config.toml
model = "image diffusion model"
image_size = 48
cond_dim = 256
norm = "rmsnorm"
head_dim = 64
Rows from block 2, named by matrix and row number. Rows with one number belong to one neuron. Each number is 500 + 25 x the weight over its row's rms, rounded and kept within 0 to 999. All counts start at 0. Numbers have three digits each. After the name is the row's rms in percent of the matrix's.
# fc1: MLP up (model.blocks.2.mlp.fc1.weight, 576x192), inputs 96-143
# fc2: MLP down (model.blocks.2.mlp.fc2.weight, 192x576, transposed), outputs 96-143
fc1.234 090:473522494481495485506514506492480508498492497504520486485450492507536526495520523492494480492483517511497533493476526458507486503514483433489522
fc1.235 085:502498518499504521530505510481517475527521483485472547465493482504485498503481544510512544483535548501471468526499492523477509479528524466530455
fc1.236 148:470497540497518507499505507489448502520506512494491528506513488468468496544525494517513501489529487499517517540509601481478496488572528501478446
fc1.237 098:511548473498524547425463522472470498491500507479487439494453494515484498481497496515505480523507527497498477448468483527464479549526484461446535
fc1.238 085:499482540496501511514539487464478516458470502561493504523492497456496526459490501491503521488502504486505494481507505500499497498489463506499485
fc1.239 087:496501491514505501493547458513513464489514477506508510477510501470503503513429505465502467488488531520522482489500510507500476496495502494501485
fc1.240 085:519533491551506477539467499494501508553534460491490497523491490526485443509495515521507481516502502472476508485466495484497500486547483468489531
fc1.241 091:496477512522501522478450507526473470538469464516494487481489480488514487541488516455503520498502474486524484492508502553498522482480467482504496
fc1.242 085:498511507527504519512467507467460500519514516502499494509510444510521509561486520509484540515560510451533471518490512520496514490494509507502499
fc1.243 088:513516500510502506502476473526513463466497529487490506501493549556521527535524494493489523492520489480482493501491501504499484513493472488503492
fc1.244 087:484510501499520505517453518517538473482475483504462491566506529513480475515482501527506490470504422477506471503491511535501509499478508488500493
fc1.245 089:525499474529498514481494491480488493519551533482521493516472500484530511489496509444543507504457514489494474484475525485464518501491461518441505
fc1.246 090:459485537507481500463465457488463504475530495484479484526456477469512483491499479532528532519485501449483498473464533498566501488540513472531524
fc1.247 100:500511498482429520512500490524494484512467463472475542501485484510517489473482414537530502546524545482492507502506503513489473514487508508529490
fc1.248 087:550472455478494502490520474518464477503461465509470487531502492460464501476486502515476527531506534500481483496491480520507528501519485468495518
fc1.249 085:522481531512490500504468504521504501451526502489470492509493524484514540477491523484489481523467482543468537519501480527480510485506519529492495
fc1.250 140:504482503501507499494515491474528546509469495484550530502501514500525505498515489518500500489535450531505509479480511552492466506547551488511461
fc1.251 087:505500479470479492494517497488455507551509523526526514515501479525471471503525530500515478531506521472472472486503527526484502499483474487499505
fc1.252 082:512496506502498494523498445522529520512490533448478512494528492533528516558543500446503441500535554472518489497521510490495523520506441502494477
fc1.253 085:512500523525495534479503512512504461528503528487472509523480497480473487512509528507477552501541471517464511551476525483487468518526489511512484
fc1.254 094:498474510539477503469466506461485523544493492473486503488516523535537486496523496493513487525526485515490538444484503477530537491502500454528524
fc1.255 139:455452500490525510499535462511515500522494494475530525487462514495491497482471560542484494498492508516505496496490540546528493527509481500525508
fc1.256 089:482495482517501502499510500484477499503481522532515497430503503491496520410525511543485545475544537498483527497508500518501519491506453504515512
fc1.257 093:549479435520484500490507462531478512484480517492491472525441545480518502464485471514480548528530464487506493498482529490455553497497474459516506
fc1.258 083:511516469552506506507443482519470478515513501505484432538515555519473478497465510497519480536470525478463525484486484512508533479489493495449487
fc1.259 117:536483506530485479513509497498500499489505517497536501494504509496480501506520508499520508497498508500490507495484490494485502517501516490498516
fc1.260 085:514507520512519520486462515460551449506470519539482489535497486496477504471505482501507457489498525487461524470532532488510531534507509503537498
fc1.261 094:518499467480506517499467470498518517512534499509494489509558526523483519483504496435494555514506478490519489502518552489485519515504498485503419
fc1.262 165:521527532480478530482475497524507477514506476504490470478478538518526485470506491490484500485513488558484456540500499470475487473438495526474480
fc1.263 091:537481530485531482521464460535536475465498514543506514497511530468502497531457503487518576495510489512497490499526464525507483503524506487507504
fc1.264 085:508527497491487499521531479495561496515513474468501491476501492507491492480516479459487495510504464499470476510502492510485473494492493480509507
fc1.265 121:489518503529551479517488551480457446473487517508548452507457491527505533500477487488607511496456486525513490492527458483489447547502492502535519
fc1.266 106:516487483482495501531508503480491487532454515518530493513467466502495520459510499496522519500521545491495472528552539496484505484494483503504482
fc1.268 110:516532453520452496503511457551507485513506527492511509510479529502489464508491533499495495483482495519519514543517487522479474534498479492510497
fc1.269 089:493435528482494500484501506461523481511465477458470517510560501469460461500450486544516479525541522523446501490497482497499503520520475453538459
fc1.270 089:516503514527483501495512486505506477496525544534481497524510518503487491501477510529492542477515497485465442502527504499489498486500516483500460
fc1.271 083:480448557499496488499504489523477483511525512465503470519479480509488498541458470470521527504518521434492526476465539486538490524507501518518525
fc1.273 080:516468491516475493505486508508489534520492461483480478495463520473475498510493544519498505499497470477487461563515459519441516489526525532518456
fc1.274 072:493492492481491508507483485512521497482528498475500542519512467500463511476517453514471486492501467501500546567513436518551504502527505508503462
fc1.275 081:522486494502519557461501512492467451511504480477519454503494499496495482494504461530529543552510485506496454488505499526476504494504502473538536
fc1.276 086:497487507500500484498514508467503473510518516559471485493492457515507498472501497485495461502508543520550498487490496554496510467501484537501507
fc1.277 089:478513519500496502512480521518485493518514524463477503518496513490475482553424515500508444516454482515467449496485501472502499502487509488512499
fc1.278 089:517483523507488510487486472532498481515506541472502495501493530470498478524553501461473441517529493492467485471484539492506490511504516510536507
fc1.279 088:517496498476511493513483510473501538488498474522525496475512473515524533482569500516496466505520467484492475492506508475486500492496508479501493
fc1.280 084:512503501520529505500483513466510483510493517530506510554500505491489497454486465510504519489520509476493472499517493496510485507491485524479515
fc1.281 090:511504530530484543495495506520468494554515484456502491469511515536485499518504500515500501471529496552496522501509495475483496476503520507479522
fc1.282 142:512524513515511491514521539557464433473526489493481485512437471536477491500509513500570505489460555506529498482516525449501468530490453545507544
fc1.283 089:511509482506506495489478486472452559529499502537451524496492491502543513528501498557501521518498464481481477489485488511506488501511505502500502
fc1.284 154:462561509489542487470479513491476498505485491508514490482488505501504527503521494499467482527493500508516496470464539481399508547515514471471471
fc1.285 088:505481521486515505495475497522518507521494489488532517535500448445492475578515478458508440514435473549542533494494505485495484527464570498482509
fc1.286 212:490504549488461523487499478507516494512491499504497426502471476504491493500503485496459502550502514450493528518515525531413464571512503511505443
fc1.287 107:494488492525481516530474499537485516469509454468472503503477513536461482498470526510501519499482469510479539528539520533475506507498507468538488
fc1.288 085:519524520462471509502529488519490488499483566476441530455540462515505523466495487485504540505513546474502519505529483496471519506491517498488478
fc1.289 106:501506501521504551436499536505482549516464528484501502487516477479495475501488468501470523601472468494487507502489496505525569524480499533506487
fc1.290 088:494497502470499492499520502505467495531492480512504538465502566508523474464504478484509548512473502484498500504485490512496481528494510489499509
fc1.291 088:502523491521505507504511485538496478528494460492516485469507515510522506421487495522502455504469480541465477507498496499497521483481496493490514
fc1.292 085:468525518496487490494516466481444489497497501484490502544521474510466521453474538471480519509530513498538487499499501511497509492501548500524503
fc1.293 144:519480491483504486492437511513534512464470468524539496457449498525508534481506513501492507541450519468489498505482491493458533521487506445570478
fc1.295 094:533534450529501510509510476475538485504498489485522474530508531514474525528543525511466505501485523515505542512455526468463528524516503520459441
fc1.296 087:527463446498503500519544470516547489537526514507502479511534494504482494506513481461475487466503522497505506559480475462476445550538516465487523
fc1.297 089:501518526476494489493478506483519497503476483489495543489502514548463503489505518505516501486491465521540537538497513485533473556542540492515501
fc1.298 087:492484506497523485520474489517511498507483480524519510532496465525500520558508457486512485507542513483485519484494502505488475507500478487508540
fc1.299 091:505494541537448561507462484487502472500499496471469478540487475485504490509474492492460531467494532490500490478516476535486505451505485503475486
fc1.300 089:485551496473395506502511446528507507514469496493473476483448535476508479497481526498506490415499520485535465505491539498504477488494517498489485
fc1.301 150:510503509481533490502511503540527419488497514535537509535438533526466484518467496480535482522511445470482495512521520502489484514496483499519493
fc1.302 084:446488513485512507498505480490507533528506459493518495511498503497497519502463506473494472467519529470489563505502523493500505495469512502507513
fc1.303 089:515505514487522498510495548463461497504454471522512498516512470528509485452522493539510545510485496476485502495532500493530479515487480490486502
fc1.304 086:489527463492495500494468535462494527488475547527512498481498509469512471508520507526504542485484482481509482498540482487502514496502476486494481
fc1.305 087:494382570508555516488463470535508505520463482524533520550534500499494500485486454515499527531535474507501456525522490483532482526531476466533488
fc1.306 091:485524493467505500520495494526491496459521460493494491510477468461536519493484490507465476483448480507515510519510522476518517491544529469506493
fc1.307 085:490509469514526505488466499517500467504471493493483497497499512496520538481501458490494468525464499507440542511481481479528510509531472472465507
fc1.308 096:507554473531558499478458504480457519528499509508528544511489482504493492504521481510506487493516516556510455459432560477530527503482487474440526
fc1.309 087:491516472491470496471523514493506507504489459468491499475493455504521464586489528481496507505500491492535479513479483510515520497497491478463488
fc1.310 091:470509495482490500498503506452526497499495507510518498511491496529501515414487502495505564490492582522465470493522507488503506509505441482495503
fc1.311 093:488510487506515502487475482485493482552512510465493500497500524522484527547483500461490539485539517498520452510491521534479527506497486480516502
fc1.312 143:502461526482524510465482493525537492538488468484490498496459527515506477466522500507509506531479511482461513512488429500515491508448456474504573
fc1.313 099:521509513536501549452483514515502462493472508495495467497486488518482489503478499501501484515483529504495523504446476468484560563485481504476519
fc1.314 088:501485509523510498494469505471465516490496472496555499502507507552486475529509496505499505486467464542497512485512498470480522481502470511507486
fc1.315 088:483477485502513512509454522488510496503513473474517499512468463476514486486479482517499525516481470481497519505470533495496494520483449483488497
fc1.316 090:509507499484501493496501477451513526477508509521507499490489478482518487516492497522509506505528552478495487493556471494517495486508535525496491
fc1.318 093:611513463468481495458554541530528510518500508504489494520507493551517498522479481505481494487485512487497498505454520506526524528503492511464527
fc1.319 086:475493485490511494514528525500452459490462483513499509504541499551493489496503495543512512511469496528536518480503495534488513478503533502499496
fc1.320 090:505491487502525510489469494496496478531495498497521504501493478484508529528518490507505471477509536509514515503514496521500490517497495497498497
fc1.321 091:489490498485482505491530510484497493521483473535477499497511506502540476526494500554489533520501502483500480498479513479490510486501488507504506
fc1.322 087:533500495517471496493517481497506530523484518488541529508496496530465508481507516472509384511543572518501479497481506501499500512515514489505516
fc1.323 087:498492505514510513482532482480490502562498459442536506447480491499486473471509499496500452527519535540511498493486494481497499502488491505496516
fc1.324 101:527520518528504487503510503526511493484519531493514492496488478487491504507530468487498495505496496491503500490497501499493491496514512509490496
fc1.325 084:509492497471507493489460482530500504477497505502485510543505464574515514536520475510504477519513495475519510496488528499485511489492522503500504
fc1.326 089:534477530513511548561501491505478507493530496500505532520474516481514510515515496496540496475503510494493501513562506526535503482513464494555484
fc1.327 088:487488512478483501510526497476487516474500505487474501493508542529485483519502501458500511498518461516452483508525495472490504502514520500505484
fc1.328 083:500521501512534504506457525504475457519515486536460497488521485444513475519498487553491513527480476508541514485519523545488491503507489476520504
fc1.330 166:508505512512524485470527560501468465505524503461512521513457515451538519478513514494509504534507466505498468461481479499494521500512478502521469
fc1.331 091:484512545511463509453514517457473515490439465496487492489495462498452529507550513490493506484531479510462484496473487494512504503491484477469480
fc1.332 112:501455498515471490516523436502530445489484523537493446517444503513515490490481537510517468465497496507505474481477516483495475517552502461494507
fc1.333 090:484497488467477509464483516490487548498500464539542505469511523509504538469535504542497492526534528518525522548554517510498489498503520494522494
fc1.334 081:517497484500475514509453515531522491510514490437486473478492474500508506479511494541502457512487481508503533519483503526504491494476465485449519
fc1.335 094:513527511505503511514497513464491530478474466478494503508457515489526499509514488520530501528503496504516525469481522497475500524504499501535539
fc1.336 085:448546503492494502453490481495464514533507470448501467491499411557468489529524449555486422502494514526488518474501491493500531515505516504474511
fc1.337 097:487532499471460528535498452528494495486496464493531504502445521497508496514499463510525537537517472501507497504469479524471495476492512474505509
fc1.338 111:518406520484483519536479452470475488493534488483502498496536516488504513477489497480532484548494492511517488517500515490555517466474491482580454
fc1.339 088:475499463531480501497466507506505487466525502487463475530508403495498528530477525517499431507547485519509548507527498479499498466495509501495503
fc1.340 095:531488514515479507524497511521502491497504491498478505506489490499485492500513499484489502543512510483492501515495519509498499500516503499517487
fc1.341 117:510525481475514478556504522525517472489516490494511474519448502527485488507492514491464470438484490488495501477522527496521463455529476480506518
fc1.342 087:529521492472497491491499517494488535484501489484512537498468498461517509506482495552505486484535529506523472527496525494490525498502487495506483
fc1.343 090:496502463494513468489467494490503513491508508521521511517530516532486504519498499503476477474468482459517477504486506483542485522502499495488542
fc1.344 086:537488501499481505466473479493471480476501478521523480533473516506485494510533523533517503531541544493502456511506552460510488493506516508500459
fc1.345 086:535446551541489503506483473456499482529472482498485537512500458499473465488499498457506510471482512484466518582491477442499514503491506536486483
fc1.346 099:509505462571525463477508473520532516513506515522483517499557499494493507512484436499520500548494509497497492556501505525504570535498502515570493
fc1.347 086:492532454496512494511488527520484517506507472494535499466514498514555533523524505470516447511490471522544525497522487433491534491493451500489518
fc1.348 104:516487480508503504498488499512489482495511472565492488461508442459492532463449497426498425500523511539490487503508515520493504498488551497498495
fc1.349 086:524486518499473483490497511504534510492510468500466522496468476521510501521477489478484438537507516487468488492481486520517507491494479475519528
fc1.350 089:503475534464476499477503532461529479526453508484497515500468520490486478489541529504507491534503499524456456456517492517537514490497488518502547
fc1.351 166:519482513504462485502486437508515514502505557513525481488499508540464446445469491494515488519463439506481499478463511494494473487459523499495526
fc1.352 083:500442587460437491491498492522521486510507498498516515489509476472501513479552514502506459542483452484510505548485491491494498512493466475553492
fc1.353 081:486497520470492497491484520512475521489472522450480494481514487536495504502516477514505528489472466504544501502504497483508524499482490490495498
fc1.354 087:499486488481489501496524521499529475485489511398474505502504523523517508544502506513491479511546477574462519508489525512488500493494507486500480
fc1.355 084:485471548457474493456497477494465496475495515500507527519475492505525500505517543515494499525495475507486507464484519487548518462510514454562485
fc1.356 108:525464524484439507503490474473498486520465492508494498521499511517505502526518476503516465520455499536530509518473487532465516496487462462504495
fc1.357 087:496499510516499505518524480508490511504502485483495499487504489499499481469506518533514466518531452532501542513525468447505478505518497505494505
fc1.358 094:489482479510489519489478545498514470476496482492500513507529524472494540505478541490517472526502521542541539492493484508520521545498490465514500
fc1.359 086:496454491530511493487508485465515497523530521489480537515525465525512461497487486495509544540474516507502477503492485541467509487499507491512503
fc1.360 109:486505483531486512435497480525509485483513483504524494512510507503483507484527435499468502450488489496519528557483474484502528580525525496508463
fc1.361 087:513484540479507501512492495490517506528524526483477540477502519537504481463464482549503518519506525568466518508500498501487485520504511501512497
fc1.362 094:494500484495480498483509502496515515448517529475560497507515494516484534493486472486501475501482483458506504493502505478493488484509510504504510
fc2.234 089:501498507512498523525492480506521483511486496488510512503538507482496506485510503494491525501524478503504537508500473468498538508482505435524470
fc2.235 086:483502472529531479434508492538505506500509511511466556536460501494500484486468547514498473427464468511517455508489520523499506492500491476539500
fc2.236 127:524523480521487484503497509483449491498505503492531541505465496464504497464483496516498513451541493487512496510507444529495481490564533514488538
fc2.237 103:460595554489511518456489491485503485498509508494487433486508509496508507492492443513463499519502488499504506548501471489568574536532514543442456
fc2.238 108:503493485503503500481478514520520488473495525449500508476503501539488517449493500488512478489498502481494512479497515506506504520529527510511484
fc2.239 108:496510497486496491498465556494491543476503489498505510528494499544503490508450474510512533510523463512494487492517485511501487502500480508498501
fc2.240 087:553523484465524490397551535545542495504530460508514501499501499494515491514483502500491511518495503477523503468523529498517518485464530474498472
fc2.241 097:456475504501487482524546485483521493526536502484475483550536508548489501540495534525500479495504536469488504515491481555503472473504502494490504
fc2.242 108:501530501507479472487522485503512490519475524497511502484482577508506508566519537463518466500442478436483492503490519508500497488502474531487494
fc2.243 110:496512504488485505496516518492502523476491519509481511496500457461500497523536502505515484496483510509509500502498485480506488511489501490505515
fc2.244 104:491520487489519485472536482488474505508490502504458489437516465472516481506502505487502505502495592486491456489483512523500469508500476490507516
fc2.245 079:543476522442502501482515512521511558481475508539482496532515510518529498509525503527489481519521481478506469491561490495451508449488515522431505
fc2.246 088:497499449483481502545448509479487474513487482486512520486522513551502515519504457469467473499523502474525509441489484485589499482499472521531531
fc2.247 089:494545500554478496447469498499498492503502492500505537497543534507512475484493445452460505507479477482496501481482467499503524508480477509489495
fc2.248 073:538473532525465553446480525523517505483525499489541494486507492525511500489488495483515472520490475502495476499533521526488479528478499508518471
fc2.249 095:459488465494503537518500513448442461492461528497511502479503470530519517463497518509471515487512519545526541504521488529500512484495475538506528
fc2.250 124:505490483486484501458494504473482541490494520485462520492447512508480478503503478500494517433514469494511488511506516468465510494531511486494555
fc2.251 093:458516487504496487503459508490516465550482552461510507492506515472491457475515514493488531505502486473528468492480474517492498521526519490493506
fc2.252 104:509513487496498503488514545486470483488507528550499504495471500465510501542543498554500562484465431480485500511506499486502472518496546494490490
fc2.253 082:498535514491507471508500493509529510516519520522473506496470467511526499519482542508531478511474515488534480583499487463457559520488521475481513
fc2.254 089:501487474470470528512527494525513472541491479529489502497454480487501517512513531489476509501492489492503536445464492478535497513505500456522519
fc2.255 097:487485530499466500468502474510513506483482523477478517498541497486503505504510558503533497498513515478496491476469437488511500536509489468492489
fc2.256 105:504501502491497502500488472500502500493513538471542483564505511518486517419527522453519465510463456501503525489537496510499473475480553499495512
fc2.257 085:547468573502440557530535534492521492462484500500501488492505464547488516483499530475494450534469531487489491559468481519441451499510553498528499
fc2.258 085:488537504469464510532537493491483507516498527493499432476480435496478494517488501502484514481525476503520500520503557533483496489467477500505521
fc2.259 114:507493502486491486493501508506501497487496497504506508510492495498496493502499509502494507505501501498499493485494509502490518500486499496505496
fc2.260 084:488526463514518492528545465568469542498508528482487504453464515502471512458495470505504547505500475487524535490476492494501474520496474502534541
fc2.261 078:529554563507485520518511505519494484516498499496488495510425495502497515472493458504501466511547532495504520529513466489463502521513514481490531
fc2.262 134:545497464530468496494488509516504487495504513493509471491500517509494503533486497492513494458491490448490540494477494530482536513423490551464469
fc2.263 093:501482469524529482477521522464502517495494533474515516522500469537497517537487497501490441518493509517506472488485515502512514500514486509497485
fc2.264 096:530513489491492514486500517528500511491476475527497511504485517520508505496507504520490512504506512484537483498498492505471511497520510482520497
fc2.265 099:486524464568504487495508517521485450503493478489486446499551485513501474496535458505395503487475506486515498507505522543512509549496521510515483
fc2.266 100:557498538542501490480508490521513510554534541469497489490541526490499509474502452502474492491472470486507467590440501499472503476486497525506461
fc2.268 092:546568551558477486422508484494493474521497513509508519478531496518490495501496515509486491498501515488511497429520489507501547521522500520441506
fc2.269 081:471457494502510484498475471540491516504511525531496509492463483516499476500445488465480540481479492500532487494500517493532481519520545436524562
fc2.270 088:463525466468518502500476494507520510519478545466474494481476471489509512514534518466495464490500511495551430521539520489474491457528479496494544
fc2.271 084:476454446482496478496514521486528488507513520518469457466473538496499511518470507538487495477474487460514512472533503482557517554522512540547446
fc2.273 082:478484529480514530493507522496518500534504481490518453497493492467514499483526533493509514524498518469496505551523529515462523513539523548531518
fc2.274 067:502464520501563526484510499503534479491505507542548490516492539511498508477521437495465506513481507501509488564535509533510498507496500482474545
fc2.275 081:502517467518486486502461460501496531523480520501539479527463479504509498512508468436481467479501510500509476476502482514464458520449485454517452
fc2.276 108:498480483491487493494490523535505500507492521437475495501523549501481495467489497522510518500479463516470509496471485565505513479521503525508530
fc2.277 105:475514474507478488491472473471481482525514537517493503477503478532514493544451497497497548484543524533531434506510531492508505499522484500519479
fc2.278 093:516497505499496494527515540459476495514501563522504506503468471534500455508535444506544570543499493478542492501531491514521483530509457533506479
fc2.279 116:499503493523507505493521467532498468490476489479521500521500526469513536466547470479503536499494537499507485511504494465486491490505489475502488
fc2.280 100:494492493522531466501527492565489519512518510505536495460484506523494491454509464490503487497487484487511461489558515495498478489457517519499475
fc2.281 086:497525491538484471465520494469524503507497508515482494516453487455499496506504520500511518524495507524494513505498511488481453471530513509402498
fc2.282 125:478543472534494490463500525537489415533501511495538491496557497524498487499543500495446486556474553489522497471498479550510492547496478526497464
fc2.283 104:494496510505538513521502515501523436538489503447469509503518525488478513519499491452498477499504531486514492488518476500498499494494500510499514
fc2.284 125:504595517537586497504495492488477491504487501499503487484533506498498501506485527497532497507496497471500508411479501526400476567500511485454524
fc2.285 112:517470483521519474506512499488503520524508485518507530474504544541494484565497450529494561495552517544459536489500496486490527523526424505503486
fc2.286 184:514489460506479495475484479492510498495496483501497371499525479497506508508499494508567489511494501542493490536500473483427534564517492540457590
fc2.287 100:550485512462472514479514456462522458475479458510534516497510497471483478492513505472494479482525545495520535577485518537486471499502488495512493
fc2.288 097:535498504523503502490484499508551521472520512542474534570480539496496515460519487518491457484471445501489486496493501497458498520480491477487510
fc2.289 112:475478517510550528562493536514490544518491498499505503501540476484525517512488532494490488461492480501489500470486527452535464540490487551523506
fc2.290 110:485483491518529506499465447466516495537501497493523542524491452496508461476514479507498446500499491488493482506526509530497532528475520488490520
fc2.291 113:504519489486488493495487510472496513514509477508520487532486490519492504419506512474486528508535511533535487521503515520498498481497495495489486
fc2.292 110:490504470507494527506433512475504448525479523505505521446507527499514511446481531540518473515477489493467516490481461500502516484529451491512516
fc2.293 132:498494520471516501488453521505517510527474502510453482459552498520505475520522518481503506617462498523499506514466524491499453508493486447494530
fc2.295 086:503546529469506502466495488527489506484527471538479475481481477509484522517512578502535500465501483494499515538529470541445477507521494530491564
fc2.296 096:572462573538503448459558534550545532498512497514468482514499506510487471486498520501533508532491474510490497568511523454525492534507494460519496
fc2.297 087:492519490514537502478515480514523473484517463504460513494504506454495516481500491531500491493519521533480503557460483493550594535526494505554526
fc2.298 105:505473464501546542487508482475492488534492486472521505457504530480465546554504455502509495505467492497513528510503484490485519530511504470516492
fc2.299 091:508523494510460502496489486496495505500495517503510486483517511533500515528525500495514488512516494487504477473537520522475424420502507517435527
fc2.300 082:505558474470403493489515530529539509498484499510523473515476489511493472500488478513474513543516477504480498481500539477509492461481496489497501
fc2.301 126:442520491492473499486512481524516439506485478528472467523554528508508513489523515487472496513490474499500498479502465517505477521499490508497503
fc2.302 106:487490484518546505501498498485471481532472494524549501499493509507490530492473493522499533509455477463509556504507507504497539518493510504513496
fc2.303 102:489494496509504478510486449516510524500534485455513485492507540456523480453509478445502472492503490477521497495479520509537473516513509505490493
fc2.304 108:463520517480502513501516443529490473497515528487524497515509499543485475512525526484506457514502504492495484498475476474504505501468518502475520
fc2.305 088:447405460514556400513547532511520530482517457475504521501495507507495522487504424493488489502472488513509476530468493494556511493481519503559484
fc2.306 096:514523474529537553402500469475490473494478495502481463487510501525497477497510493487489510528532505524486501517497477470525480498468483488515477
fc2.307 079:514503508522464499529538486501502479481491509499545530527464503518487526481485463503511541540533505501568510491479514520511478502441517489513515
fc2.308 086:492543507487570500498502493498479511475494468505485558505522482513511518518469509511499484496492477510498503461471476522517501496499488471459481
fc2.309 109:473535514493480494508501495517506463483521466540483480529496528498489434572483530509500490504495500477459477519531479515516501485485518501469508
fc2.310 113:493508500509510509494499490539475515494494527497522505494501504464505528421490510498500449505521405514541472510477500477498514503467563478497497
fc2.311 099:491501502501512496521519515522500498542485545537517497486502484484504534536495514552502481495457496504473460513507521506496466485488519482496530
fc2.312 101:548467460495537522565490508493511496489517498482493516487511503516498512522496507504467492479488494520501499519486571493486500516489486466520410
fc2.313 120:499487430473465496533521500503515466497512506514474533513504507508489493485532497494496488463499493505477495508513497549525445516506486526543522
fc2.314 101:506490483502489503514540496526539485500509477506566501502499496461496472525515480490507505509539535540498523509485505484490515473513526497505485
fc2.315 088:480464509527505471516540480515478500500495459522496502502536542522480474482485479474494484494522520481512514514525466501483528504498529492507487
fc2.316 107:513514484502491511504480496525506472492493506471508495492521512516490500541475488478509485510467436493501486482459468492509499501510478525492495
fc2.318 110:605486558568478506493563557569558548449542460511481521509518505494506485505485523485504504498501503501496497480486510508504469485499498510529505
fc2.319 097:489483515509519505487472477499534514490515497487483495519507477437502491487487499474501480490520507532446519505464493544498489482512468500488479
fc2.320 115:521489500497548492503525498517497512529499501505532488511507527507494521525539471484492532509493477509482506504519506506486493491471490518510494
fc2.321 109:487505511504483491517444479505515495514515493466475496498518502504505483509489488457505472493503497485485487516532487489502482491516501506495468
fc2.322 090:498521505503480496500483512499509450505492519487530515473498498456480516481497511508501611482462420513506486492504471505514521502527491500463493
fc2.323 104:518475505499501498519479519515517514530484455551516498548506511521501469477491523510489537504469457521488502495471495501505496498531515514500497
fc2.324 109:497494487488503482502506515509513508484497506499501508508501504501501492503501475503486507486496496501498506495507518490496483508503497500495504
fc2.325 099:504465500524520490517541518476500492489504505504475513465497525424496504521522468495500518499480509487482501505508498518484539475525493496497521
fc2.326 088:479511482500530510534510519525510503506544485506513526530534484514509511511502473493476514505495516502503515513509527501565461473462502545524513
fc2.327 111:495495500501473510495456478509506471485495515514497519512507436477511496517497480529506487491491541508546484504477526483516502511482477500505499
fc2.328 084:517537488505518497506531487500503509516515500466471503472521513546467481520500459461521486483528515510456534505522486529482495500493501491505494
fc2.330 129:505515476465526511517509557499489474479520486473480532509521511471480494525508531487493506563516475505501526504485529491490438479532472552475529
fc2.331 094:490527451540462530476456468485483473501456539468496501464509486471520533501495524514516515515478498512497501501484553498520531484538510467419521
fc2.332 100:476496494516500522474489455497487487489490494498516432497577502506492515510515527504475497552491497485504498443501478517521503545546504451530456
fc2.333 089:509493507538497482535491467498504452503503472459557484522517476474514521484522486446508498519471491538474529519459492508506490499463464493490491
fc2.334 086:477490501507497455482568495479489503496486498555483457524468540501487477465510512457472548532511506492495547526503497516493567470471532508497446
fc2.335 089:488552495483508536489483482528516455488490478510498504467507515498507480504521507485461522537519520487506500440509502489476553543522509458552467
fc2.336 089:478519475454512522511490480456481473572461493535519513501483549446488474511530516476506544551482495530498519481487524481498474469477497517522482
fc2.337 094:461562510545515508457488512481562492491479487497513503483507480509502480500512465488461477469475521495460498481501515504484482501471481536504476
fc2.338 095:551378502551494517570492506488480523508493512496508533525444480499507512507497476517466499505505514490499491522495488499537500432433486519599522
fc2.339 107:464511514504464519503507500482482469478483531509460475475502580509505528523477524468490566500466516503492573530474490491507477453506477520484513
fc2.340 131:488511507480473497488493481486492509494493519492477495488500483502510494497533503498495507489492506489503494515493486496505532499494506505494502
fc2.341 134:509481481488487485642500515525510481495474491504478490494509506497504493502494542485566510483519489494503509547492449497474558424534479455489488
fc2.342 088:574547524513526483473526496541524493469525491520494522512527501552501495498501507444519514520462487523476470538490499501493509490488507496502526
fc2.343 099:506499548500498550506476479485467500512493502496504520495510480495488490507511491485517490497516519506493485494496513493509486519501494494496472
fc2.344 082:454513509528447486530499514493473503500492517480513499512506454469504506497520498461488496538469477476517490528501445464518516471524480526464540
fc2.345 086:475417480445524486472484480494486500520515501476496522485513492523510514529508505507504480556507458479535542554532520477528497489498524593500505
fc2.346 139:472508536477549515523507546500518499484502491493484488489548521489498494494485444505548481508506497496508506536522481472518554547508501512491469
fc2.347 106:497512525504503491504526474480506476472519488497530503521509507482508523527518487533486552497508523536444532510493492437477489479468544484478491
fc2.348 121:504482503501492492495512516504528509498489483438491490543492558537508541470452482564503572505494486545508497508509503507499491492502429498503510
fc2.349 086:499538476561500493522503486509470481484469486519506500491544522511480462522499450468531536515516494487548494520508537526510561481511503481516478
fc2.350 083:504505454561508460491478489507478500503508525495525513490540475483488503503519511502493529533514521490547479470470451482555512479530491493486431
fc2.351 126:551508500512521501495476457512520512491504463512472480497467509530516547540532515504487489522457455491487501492470483498495525486471516540502480
fc2.352 080:484478437544489498520472479474509522503512463511509522511468514542499536512506541478493548501555528485512518498538495503503504503465540460531478
fc2.353 105:486478465504520501500485486486485484498499538545501498518489525472492512494518496505485456505531546519445504481475505473496528504515508478492513
fc2.354 102:468490500507480476505500503517478513462515520583453504499485490482480517523502517498503525496483552549539532515503471515499521497530485501514523
fc2.355 086:523539452524513550531470492472490490516492490508507517517531493486487516509490472493510489502508493487501517481471484512452522493491481463499523
fc2.356 103:510434490491471504513485500500461530513490499501493467477495492497486506522547516489451528485529480522484507506495499516460538491484546495510547
fc2.357 101:489515496492484519477451482453481465519499522498525497502491501504520505485505536477494531482474544529498526503498513454512494487497519491490483
fc2.358 083:495521543544512477515514466498460496471490497481470487501458495524500527508478579503501523523510513540463544433493505475530527523485467461512475
fc2.359 081:482478557494540478517499517528480510520489481495474546489521507495502467501474531490487459502558465508490490510479518528466482478479450503503493
fc2.360 137:485532466497445495475522461499512517502501509507498544521502485507477516505471507500546495497499498503491466420513531521494473549513497513521506
fc2.361 101:521496491499492502478521513524491514493485511510472539520490512484487503465466495459513479480507484549532530498480516502497545536528502502496475
fc2.362 108:508475504518484505528478462488478478458484519529556498490501510492513530504528483489491502524499521477508515484519517456501472481475475504497513